Weights of a small segmentation model.
Model: 2.4M parameters, 64-pixel images, arch vit, norm layernorm, activation gelu, patch size [8, 8], layers 12, width 160.
Rows from block 2 of a small segmentation model, named by matrix and row number. Rows with one number belong to one neuron. Each number is 50 + 15 x the weight over its row's rms, rounded and kept within 0 to 99. All counts start at 0.
After each neuron's rows are labels from the 100 images, of 14976, where the neuron reaches its highest value: "responds to" is what is common among them. Only what is clearly more common there than usual is listed. The data: renderings of 100 made-up gadgets, each built of a few solids, in any pose.
# fc1: MLP up (model.blocks.2.mlp.fc1.weight, 320x160), inputs 0-53
# fc2: MLP down (model.blocks.2.mlp.fc2.weight, 160x320, transposed), outputs 0-53

fc1.75:68 38 37 33 27 54 55 49 57 71 48 32 77 49 55 40 36 32 70 45 60 58 73 39 38 38 62 54 61 40 53 34 20 70 32 59 65 44 62 55 60 28 09 51 54 34 34 99 41 51 61 29 58 60
fc2.75:38 32 63 67 69 66 68 76 37 64 59 15 41 60 32 73 37 44 70 24 38 73 45 67 53 64 38 56 27 36 49 41 54 36 61 63 42 50 37 31 45 55 34 27 50 55 33 42 22 33 31 22 53 69
responds to: red

fc1.29:31 65 46 68 39 27 16 64 81 33 62 61 67 48 53 40 49 72 61 48 56 48 71 50 44 30 74 55 67 53 64 69 44 51 37 52 58 36 50 32 53 32 54 70 35 56 43 29 49 50 58 40 68 22
fc2.29:35 30 46 20 80 66 64 50 40 71 56 39 35 52 43 61 55 76 59 43 60 62 27 42 54 57 29 50 34 37 29 25 44 48 61 54 69 76 20 51 39 33 43 37 43 48 46 66 32 47 69 39 43 76
responds to: teal

fc1.84:47 51 46 46 43 43 28 52 48 38 70 50 60 58 27 52 61 74 33 54 66 73 43 37 32 28 61 41 49 44 43 52 46 32 49 29 53 38 42 52 29 50 43 51 51 33 74 56 46 63 63 47 70 44
fc2.84:40 62 57 49 47 56 80 78 60 48 34 43 61 32 62 61 33 59 86 51 36 55 64 57 49 24 47 33 37 39 44 41 44 52 26 35 42 53 47 22 53 74 65 33 52 51 33 50 68 32 39 43 44 53
responds to: red

fc1.65:43 45 33 62 41 27 51 60 53 62 66 65 67 42 42 45 50 82 61 26 57 55 43 45 38 36 45 35 51 36 61 40 59 63 53 45 40 77 76 68 71 72 65 30 57 57 50 49 50 52 46 45 62 63
fc2.65:46 42 80 43 63 67 36 30 60 30 52 37 58 47 57 59 35 57 33 61 50 42 55 60 20 35 59 72 54 63 45 49 38 49 60 29 78 70 38 49 31 67 18 38 31 56 74 33 45 33 37 77 28 66
responds to: blue

fc1.56:60 69 41 53 71 54 40 49 46 67 42 52 68 61 67 55 55 47 52 38 53 42 33 74 10 52 45 35 18 43 57 46 46 60 56 33 55 49 49 46 90 31 51 51 71 52 66 58 58 35 50 61 36 43
fc2.56:27 58 56 41 46 56 67 29 39 40 57 38 21 49 56 57 33 16 42 46 55 57 55 28 71 23 51 38 60 40 60 51 48 23 40 52 52 48 34 65 66 52 63 36 24 34 64 41 54 55 60 08 54 61
responds to: blue

fc1.283:76 57 67 34 44 43 35 57 62 13 55 29 47 19 57 55 58 48 63 52 56 35 42 41 57 57 63 58 39 46 79 76 33 63 49 41 56 64 80 51 57 15 38 28 44 93 60 61 81 51 57 47 69 59
fc2.283:68 57 35 77 69 55 37 32 67 80 60 52 61 27 50 37 23 61 42 55 57 62 32 47 63 58 47 15 65 42 49 63 67 38 57 21 57 40 57 52 42 63 53 28 20 52 40 35 68 44 48 94 65 38
responds to: orange; red

fc1.123:67 31 59 61 43 57 59 61 38 13 30 57 48 31 58 38 39 52 86 53 49 71 65 56 61 30 54 37 50 60 32 34 40 62 50 58 41 49 41 70 40 18 54 60 54 60 58 61 47 32 77 67 41 51
fc2.123:49 82 36 46 70 40 85 61 74 65 59 47 28 80 48 66 27 60 25 53 47 64 29 37 36 35 23 42 39 42 34 50 66 53 49 37 32 48 63 80 68 71 63 39 58 62 74 46 36 43 46 43 44 40
responds to: brown

fc1.107:51 49 42 45 61 45 54 46 41 43 56 45 63 33 59 24 49 43 70 53 52 42 73 44 52 48 59 42 32 60 47 65 61 24 39 34 65 51 25 67 61 42 46 26 42 29 22 83 67 45 61 97 49 24
fc2.107:34 43 20 61 52 28 51 69 32 60 75 43 20 40 43 59 70 74 36 68 53 56 27 41 63 43 53 56 65 28 50 42 43 69 53 56 64 30 43 55 74 43 53 55 57 26 68 42 16 28 27 46 78 65
responds to: white

fc1.39:52 56 53 43 34 17 63 44 30 36 39 57 34 31 42 59 65 51 47 69 55 38 41 46 63 48 50 27 11 26 35 42 56 39 57 53 55 37 20 32 69 41 67 42 47 58 68 66 57 33 64 31 54 51
fc2.39:31 55 53 46 69 51 13 80 55 48 48 63 62 52 63 39 59 47 46 29 32 68 53 65 50 81 48 56 60 83 69 51 75 66 61 72 56 40 53 44 31 53 33 22 56 51 53 35 57 21 40 59 55 41
responds to: teal

fc1.30:76 35 56 35 41 59 43 72 54 75 60 41 33 41 55 67 52 51 53 26 48 28 48 41 65 45 66 35 45 52 55 51 48 46 33 41 54 52 57 42 63 63 84 67 78 46 46 31 61 61 97 28 75 58
fc2.30:26 84 51 51 54 50 46 69 56 40 49 28 49 40 43 71 41 51 35 58 42 59 33 50 55 72 48 46 63 31 34 36 31 43 72 51 66 69 46 53 37 34 50 40 74 38 57 53 47 49 34 50 46 33
responds to: black

fc1.172:36 30 64 34 58 55 59 66 48 61 40 56 33 28 53 51 31 60 52 60 52 29 36 49 66 47 55 35 66 54 60 46 35 69 66 43 57 68 44 65 41 38 63 46 78 46 35 29 70 70 52 46 31 71
fc2.172:57 79 23 61 51 57 53 48 27 42 67 52 45 26 45 47 62 61 45 67 40 57 41 50 51 50 50 44 87 57 50 48 52 68 47 31 47 58 88 58 36 43 51 57 43 42 55 85 53 50 47 35 55 36
responds to: black; grey

fc1.76:40 56 41 48 54 47 56 53 17 70 50 60 72 64 51 54 18 54 47 43 34 52 13 28 33 56 62 31 55 54 42 56 41 47 50 75 71 22 26 26 83 65 42 77 66 49 99 78 43 75 42 50 17 60
fc2.76:55 69 63 81 11 54 58 69 68 72 17 42 67 48 44 64 33 32 50 66 51 39 54 58 55 40 56 77 54 53 44 52 58 52 63 67 42 45 82 15 48 70 41 54 30 48 25 57 29 41 43 49 44 33
responds to: purple

fc1.33:20 60 61 48 47 32 60 36 32 61 50 27 28 59 56 58 56 43 61 48 68 52 32 47 64 57 12 54 49 38 74 28 60 39 61 35 67 39 29 52 55 43 45 23 55 49 59 33 57 41 43 28 37 58
fc2.33:42 21 70 54 55 50 66 59 47 31 58 68 42 67 47 45 28 41 40 37 39 40 45 09 40 46 63 27 30 19 54 44 42 84 44 62 55 31 68 63 48 28 77 62 61 61 52 50 48 54 58 44 71 64
responds to: teal

fc1.193:45 43 43 59 54 69 63 30 20 31 57 51 21 39 65 59 61 74 60 31 30 40 55 59 72 48 36 60 38 46 62 36 35 28 45 61 82 78 39 24 66 69 29 57 77 52 68 84 32 63 60 53 46 38
fc2.193:52 51 38 44 45 30 48 54 55 55 53 45 57 65 38 49 61 45 36 51 62 53 44 52 21 74 62 44 68 28 46 68 69 71 73 54 22 55 11 67 33 53 53 35 24 45 46 28 40 38 37 77 66 43
responds to: white

fc1.25:45 62 60 30 31 69 53 61 62 54 42 43 33 23 59 64 94 44 31 45 14 41 47 63 27 51 59 38 42 72 72 49 39 50 42 60 56 22 43 54 58 36 61 26 31 68 47 34 70 48 39 82 63 66
fc2.25:52 43 32 43 34 58 42 29 49 13 43 60 55 52 46 61 58 64 54 51 40 52 57 36 63 45 70 56 66 35 44 39 59 39 41 38 61 51 50 33 40 82 22 44 37 73 74 45 50 75 42 61 46 32
responds to: pink

fc1.237:45 38 49 41 23 65 64 62 61 57 54 52 68 60 41 47 49 56 70 27 37 53 48 42 64 89 39 80 46 40 41 49 45 48 55 39 67 56 49 48 48 47 38 42 42 82 51 66 61 68 53 39 64 39
fc2.237:67 55 30 78 63 57 69 65 61 43 67 49 28 47 62 65 59 35 28 79 74 64 39 44 59 20 62 36 35 60 62 45 54 41 41 55 46 48 35 35 40 32 63 53 40 72 57 25 37 69 35 38 40 51
responds to: white

fc1.35:20 65 53 53 33 43 38 58 41 59 57 50 55 44 41 65 41 23 49 61 35 49 56 48 31 46 61 20 10 44 63 40 48 70 50 82 49 35 52 41 39 44 47 53 66 27 55 42 34 38 43 67 46 57
fc2.35:51 65 43 33 53 32 50 73 44 53 62 57 29 50 67 34 58 73 56 47 50 35 25 34 21 58 51 43 72 64 26 63 47 67 57 17 53 64 58 55 29 66 71 30 44 83 70 35 47 32 53 45 62 27
responds to: purple

fc1.94:16 35 56 49 53 46 35 57 46 28 45 38 58 55 39 29 48 48 50 43 46 64 33 62 47 43 27 35 53 72 63 38 31 60 61 75 25 44 39 70 47 76 52 23 83 64 37 46 51 47 44 75 34 34
fc2.94:51 19 62 42 51 46 50 41 58 23 24 52 56 62 31 63 50 45 73 52 38 62 75 56 38 49 40 53 67 48 49 23 59 31 56 32 64 40 52 49 57 53 39 52 52 62 73 26 38 58 47 55 82 60
responds to: teal

fc1.121:72 42 44 58 61 44 50 60 40 22 44 32 57 54 56 58 29 50 59 64 37 63 71 55 58 72 41 28 33 40 42 86 60 59 66 33 49 64 42 50 55 56 75 62 60 52 70 61 45 71 28 48 34 71
fc2.121:47 32 34 40 53 61 48 35 60 63 54 79 64 49 49 44 62 51 60 21 59 48 62 33 44 29 64 70 48 51 70 57 44 62 30 59 46 28 56 79 48 13 32 57 43 39 56 67 63 53 71 55 52 28
responds to: green

fc1.90:64 33 53 50 38 76 36 71 72 45 67 38 56 62 45 39 63 69 57 60 48 48 29 78 32 48 66 58 44 77 60 43 43 53 22 59 48 56 44 34 36 46 56 64 59 82 56 60 61 71 51 68 43 47
fc2.90:50 56 48 48 41 39 50 41 29 47 32 39 37 42 34 44 53 52 64 32 29 48 78 44 82 46 63 41 61 22 57 78 62 35 44 56 49 57 75 60 59 65 45 47 41 82 66 27 67 29 54 44 37 44
responds to: pink

fc1.201:44 51 72 43 45 55 46 09 58 53 48 48 43 17 46 31 58 38 22 56 51 50 33 64 42 32 60 70 20 43 68 57 48 56 35 51 71 51 59 44 53 66 47 47 36 39 51 32 35 47 45 65 37 63
fc2.201:56 39 23 50 41 48 54 38 59 85 82 35 72 73 60 61 26 58 29 70 62 27 68 54 68 23 56 56 29 60 41 71 72 44 35 55 40 67 56 56 49 32 52 35 54 27 43 62 58 67 63 54 14 39
responds to: pink

fc1.98:52 39 74 44 92 24 57 52 43 40 25 83 82 48 41 47 45 61 40 49 42 48 53 61 41 41 56 40 23 54 55 68 66 44 46 61 47 56 44 29 49 43 72 55 35 39 72 43 47 44 58 72 45 67
fc2.98:60 53 51 47 14 54 50 53 47 72 62 31 40 64 56 32 20 33 06 41 47 42 31 15 56 62 61 63 40 55 24 33 53 54 25 59 61 60 72 49 61 49 61 62 49 57 48 61 43 51 29 51 79 69
responds to: pink

fc1.87:28 57 67 62 24 41 32 28 73 42 57 24 38 27 49 31 70 44 35 55 38 27 52 22 66 63 44 46 40 59 59 51 67 77 54 42 57 56 46 43 37 49 36 42 33 47 56 35 32 40 58 65 43 34
fc2.87:49 23 66 49 57 56 63 41 27 50 33 29 53 55 47 65 39 64 30 17 69 46 75 83 60 61 48 66 51 25 38 48 40 41 45 45 58 51 66 36 53 57 53 44 51 45 56 40 41 50 13 36 60 57
responds to: orange

fc1.272:56 57 45 60 54 66 46 43 54 59 23 51 69 39 46 58 40 72 12 40 66 40 56 46 56 54 26 37 26 29 79 73 56 47 49 43 64 52 46 45 28 52 47 36 60 78 59 61 44 58 62 35 39 65
fc2.272:46 68 67 63 39 71 35 28 55 28 65 60 57 42 38 38 33 25 47 54 44 51 54 58 45 54 46 42 46 49 48 32 63 20 23 65 52 50 49 45 33 50 50 23 41 55 71 52 47 39 62 54 42 59
responds to: orange

fc1.209:38 58 29 63 52 69 67 56 58 30 40 48 78 63 48 61 19 54 55 44 30 41 54 40 23 77 64 24 51 41 49 46 23 73 47 55 33 63 37 47 53 47 55 67 41 34 42 39 13 57 64 30 46 43
fc2.209:35 40 37 33 48 42 49 60 25 38 45 28 39 53 33 78 65 52 19 49 77 26 50 32 56 45 33 64 52 76 47 24 50 68 49 50 53 30 64 61 68 61 45 27 75 79 54 61 61 62 31 56 57 34
responds to: blue

fc1.109:36 41 64 39 30 51 26 58 65 33 63 65 53 50 61 32 55 51 45 57 48 51 44 35 44 34 37 51 66 34 76 67 68 61 64 34 42 67 25 37 56 72 78 67 88 52 60 50 55 48 69 44 54 00
fc2.109:41 74 61 56 63 61 53 38 56 80 49 39 66 05 72 76 69 44 51 15 22 45 55 58 65 24 39 33 64 67 48 40 47 68 52 57 31 57 54 62 44 24 42 41 43 37 30 66 83 50 34 59 49 86
responds to: green

fc1.43:66 42 49 36 83 46 49 49 74 48 44 71 50 46 52 45 65 51 63 31 20 46 42 32 49 40 54 48 59 58 31 60 63 41 37 68 47 42 51 43 29 46 19 51 29 54 26 45 54 58 86 84 57 47
fc2.43:52 59 67 61 31 59 62 50 65 43 44 34 46 57 49 75 41 54 49 59 56 59 62 74 61 11 35 41 16 55 51 38 26 56 35 43 27 54 31 44 44 62 55 63 61 40 61 49 64 60 54 39 16 46
responds to: yellow

fc1.307:54 66 67 66 79 38 49 43 44 52 49 27 47 55 35 54 38 62 54 27 42 21 24 50 58 45 32 37 60 28 63 38 47 34 50 53 46 47 42 40 61 51 39 84 94 54 40 57 39 45 48 46 41 21
fc2.307:46 50 41 42 31 41 23 37 52 50 45 51 56 68 59 64 49 21 56 84 26 82 64 56 49 65 49 49 50 21 61 10 53 38 18 70 64 51 71 60 56 19 43 40 70 50 39 49 61 75 47 68 67 64
responds to: green

fc1.45:35 10 46 55 35 52 49 26 49 52 65 31 78 55 42 43 37 67 72 49 25 55 45 75 49 60 70 40 71 29 56 23 43 46 49 50 50 44 30 47 46 87 13 52 40 34 48 18 22 50 27 49 61 48
fc2.45:53 76 49 44 61 16 48 63 83 34 18 66 46 33 51 66 61 28 48 47 44 65 30 43 47 70 16 35 65 46 19 56 55 41 61 43 44 63 83 42 53 47 19 44 28 53 64 51 63 38 53 45 33 45
responds to: yellow

fc1.249:49 32 32 59 38 70 38 42 57 31 24 49 45 37 42 49 54 60 30 65 79 62 36 40 50 68 28 82 57 48 74 50 66 45 49 29 74 55 51 69 33 26 54 46 50 46 46 46 59 20 49 21 77 46
fc2.249:26 37 51 38 75 77 25 69 25 55 40 71 33 36 34 68 57 57 37 61 40 64 45 77 64 26 51 29 48 58 65 63 49 45 29 59 34 24 45 48 47 47 13 50 64 45 51 51 42 54 55 40 65 52
responds to: metallic

fc1.128:75 49 42 28 46 50 49 79 45 69 33 79 40 27 44 48 45 46 37 31 53 63 22 30 46 63 32 62 43 54 32 40 62 70 57 41 59 64 41 52 53 65 46 36 56 76 42 33 47 53 52 61 41 56
fc2.128:25 76 49 63 44 53 61 40 46 46 28 36 51 52 88 76 55 52 31 80 46 55 40 46 32 59 62 51 43 59 56 66 40 57 86 76 41 55 32 55 52 10 30 37 33 31 44 36 66 56 33 66 56 15
responds to: orange

fc1.133:66 34 67 38 52 57 54 48 13 18 31 42 45 31 69 31 40 16 41 57 45 45 52 60 55 59 70 53 19 60 49 69 41 40 54 65 47 72 34 46 38 56 69 49 76 50 20 81 45 25 37 68 48 53
fc2.133:53 39 68 58 55 32 51 52 50 29 46 39 43 64 65 41 47 36 69 47 48 63 50 39 57 39 45 49 47 67 30 70 84 40 56 34 63 33 28 47 36 39 52 58 49 48 82 74 25 40 36 67 80 13
responds to: green

fc1.55:74 31 41 56 47 50 38 56 57 48 44 24 44 44 31 49 29 58 59 65 61 31 54 75 44 49 41 70 70 68 57 82 39 43 32 64 43 40 76 61 73 64 43 49 75 60 57 38 63 61 40 76 43 54
fc2.55:33 34 41 71 62 76 65 45 40 51 45 43 65 41 59 39 56 39 83 48 69 67 51 47 56 24 49 52 63 43 32 49 49 60 61 59 40 23 78 67 56 57 62 29 60 72 55 37 43 46 59 50 78 42
responds to: blue

fc1.126:66 69 62 46 64 38 42 53 49 34 46 27 50 45 83 60 49 51 66 28 45 53 74 52 63 73 33 25 59 81 48 52 43 42 57 40 64 48 39 76 41 59 38 30 73 63 53 73 63 49 39 77 73 54
fc2.126:62 57 70 59 42 41 55 72 27 34 54 52 46 50 42 62 56 58 45 76 63 67 46 11 50 50 56 67 51 54 44 61 88 48 43 35 23 69 34 54 21 64 70 47 67 55 19 36 63 35 68 51 21 47
responds to: white

fc1.207:42 49 56 53 63 50 45 70 64 56 53 48 32 49 41 63 46 65 32 36 30 30 46 59 50 56 29 55 49 42 50 47 30 33 34 53 22 23 49 33 45 54 56 58 37 59 64 49 58 69 71 42 59 74
fc2.207:40 81 36 64 37 51 37 34 37 51 66 60 70 35 61 12 50 63 58 74 33 56 33 56 51 40 57 51 53 41 41 37 56 22 65 39 82 45 58 48 49 22 57 67 62 48 30 47 37 45 38 40 77 36
responds to: black

fc1.259:73 38 39 45 63 41 30 61 39 58 39 47 28 60 34 34 33 41 58 70 40 46 10 70 72 60 62 33 59 59 50 52 67 45 49 33 54 39 23 59 61 58 45 47 62 46 15 47 73 64 55 26 75 42
fc2.259:43 52 56 63 63 58 49 28 55 55 66 64 51 46 54 59 36 54 39 35 81 54 95 62 38 54 50 55 37 65 42 38 56 68 81 42 29 45 40 79 53 42 38 56 50 51 74 53 70 64 50 41 53 75
responds to: yellow

fc1.113:48 73 48 37 43 25 00 55 52 53 61 41 44 83 42 41 40 16 68 34 55 61 64 39 31 73 60 35 42 54 43 40 56 39 69 70 32 60 61 53 42 35 51 58 56 24 26 56 50 68 37 72 85 72
fc2.113:59 54 44 66 55 39 89 47 45 34 60 55 43 71 58 68 50 60 40 64 45 32 18 45 65 36 39 64 36 62 73 53 68 74 57 37 25 51 41 45 28 49 36 50 52 48 74 41 74 34 59 52 44 27
responds to: pink

fc1.267:25 33 65 46 41 39 70 56 54 57 49 57 74 52 42 38 50 53 33 64 81 58 49 74 42 38 50 43 52 47 60 59 62 57 25 67 70 64 68 99 74 48 54 58 45 40 28 46 39 47 56 41 69 68
fc2.267:54 56 78 83 57 58 31 64 63 71 26 57 46 55 47 38 57 75 18 62 16 52 43 67 24 55 56 42 56 30 42 34 38 67 51 36 46 72 37 58 37 11 63 47 74 45 40 56 51 65 62 48 52 39
responds to: purple

fc1.244:99 70 46 46 58 48 46 49 63 45 53 29 55 08 66 40 51 32 47 52 49 77 28 27 51 28 60 50 62 32 37 46 50 57 56 48 47 68 31 41 77 45 42 45 29 45 30 46 36 57 63 52 40 58
fc2.244:36 23 42 48 51 53 54 82 53 59 60 63 49 47 48 71 24 59 43 46 56 40 67 64 63 41 58 65 68 49 71 53 67 47 34 31 36 42 61 84 52 32 38 50 59 30 34 67 77 34 33 58 77 50
responds to: white

fc1.144:44 27 77 15 70 52 55 41 57 36 34 32 46 73 49 32 38 29 21 57 16 43 43 58 45 36 61 63 32 32 52 51 48 33 48 59 63 51 52 49 23 65 63 51 49 43 59 34 29 55 53 50 54 20
fc2.144:62 49 45 50 56 57 26 51 55 40 45 41 31 40 69 34 70 46 59 43 43 89 53 38 31 59 46 32 55 30 40 41 38 96 77 54 48 62 42 53 60 85 66 58 53 40 36 45 52 19 38 59 57 46
responds to: blue

fc1.163:42 32 46 65 30 27 68 42 65 59 70 45 41 58 41 39 38 40 53 18 23 61 45 60 51 33 59 43 51 24 53 31 41 63 53 58 73 77 46 56 34 79 60 38 68 47 51 51 42 39 68 77 45 46
fc2.163:57 68 60 47 71 36 55 63 33 58 69 63 68 70 54 66 59 47 29 49 64 35 38 43 60 56 57 33 52 71 53 15 44 54 67 62 25 25 40 31 53 46 30 31 61 58 62 71 31 45 15 55 50 53
responds to: teal

fc1.217:56 58 74 45 32 38 56 39 45 50 63 38 30 44 58 67 43 91 61 25 37 48 50 63 49 73 47 67 52 51 41 39 74 25 41 27 56 38 54 50 26 47 59 19 40 44 37 44 16 44 30 40 48 60
fc2.217:36 66 44 49 59 68 77 46 29 39 65 68 57 57 56 14 56 27 52 81 48 41 53 58 57 81 59 29 44 79 42 48 34 33 53 45 42 44 59 62 60 31 53 71 42 36 37 80 27 32 37 33 56 45
responds to: brown

fc1.1:46 56 51 22 37 43 45 68 46 39 41 35 44 49 48 36 42 55 43 56 39 57 54 60 50 68 36 60 74 52 34 52 41 39 67 61 70 58 62 35 45 73 30 62 49 31 33 32 53 43 48 61 51 51
fc2.1:76 48 49 50 52 24 48 60 36 25 61 55 51 30 63 16 62 40 57 48 56 49 51 64 48 45 47 55 86 17 50 68 55 37 42 70 48 52 42 16 61 56 76 49 39 26 73 43 40 60 52 68 52 55
responds to: red

fc1.64:65 45 59 50 52 55 47 43 65 52 44 50 34 53 49 49 67 34 43 18 20 53 43 54 40 59 28 52 57 44 66 17 67 74 48 76 67 72 51 29 39 35 31 24 32 51 71 63 54 32 33 63 33 47
fc2.64:61 85 38 40 76 45 45 49 33 50 41 52 55 40 22 50 58 57 66 40 44 79 68 33 44 53 54 47 44 44 61 30 13 17 71 61 32 50 56 61 22 60 69 64 35 51 68 31 51 62 64 21 39 39
responds to: red

fc1.199:24 61 62 27 64 58 74 50 47 54 72 51 73 67 61 51 43 49 31 48 39 68 67 25 41 65 61 34 43 62 35 57 41 56 53 61 57 62 32 51 39 48 51 79 77 69 34 69 85 32 36 56 27 59
fc2.199:74 52 46 56 38 48 47 71 61 52 32 56 54 71 49 41 41 34 48 48 62 51 28 54 59 65 46 38 50 39 35 35 25 43 50 80 60 55 52 34 47 45 47 36 37 22 53 49 51 49 56 69 63 43
responds to: yellow

fc1.18:45 63 89 43 36 59 42 54 19 67 59 34 54 66 33 60 67 47 54 25 49 48 48 74 40 52 56 25 61 43 82 45 25 63 48 35 60 47 59 30 43 23 60 78 55 49 43 46 42 36 67 63 51 86
fc2.18:88 30 38 48 61 60 37 48 43 47 52 62 73 37 28 37 35 55 38 46 30 27 64 54 65 38 72 84 49 44 50 66 39 50 32 72 57 30 62 48 47 71 44 41 44 78 69 55 59 54 51 56 38 40
responds to: yellow

fc1.200:61 61 36 41 37 45 46 56 40 41 57 54 46 53 19 43 48 49 32 42 26 60 39 63 35 58 33 55 55 15 51 59 56 76 61 55 52 43 42 35 49 67 61 68 61 34 42 47 42 49 56 62 37 54
fc2.200:75 45 30 32 48 57 38 55 43 48 60 99 71 48 68 49 56 72 35 43 47 67 41 59 38 51 29 31 49 67 16 53 63 67 70 59 42 71 31 51 22 49 50 41 25 65 56 46 49 54 40 24 69 60
responds to: blue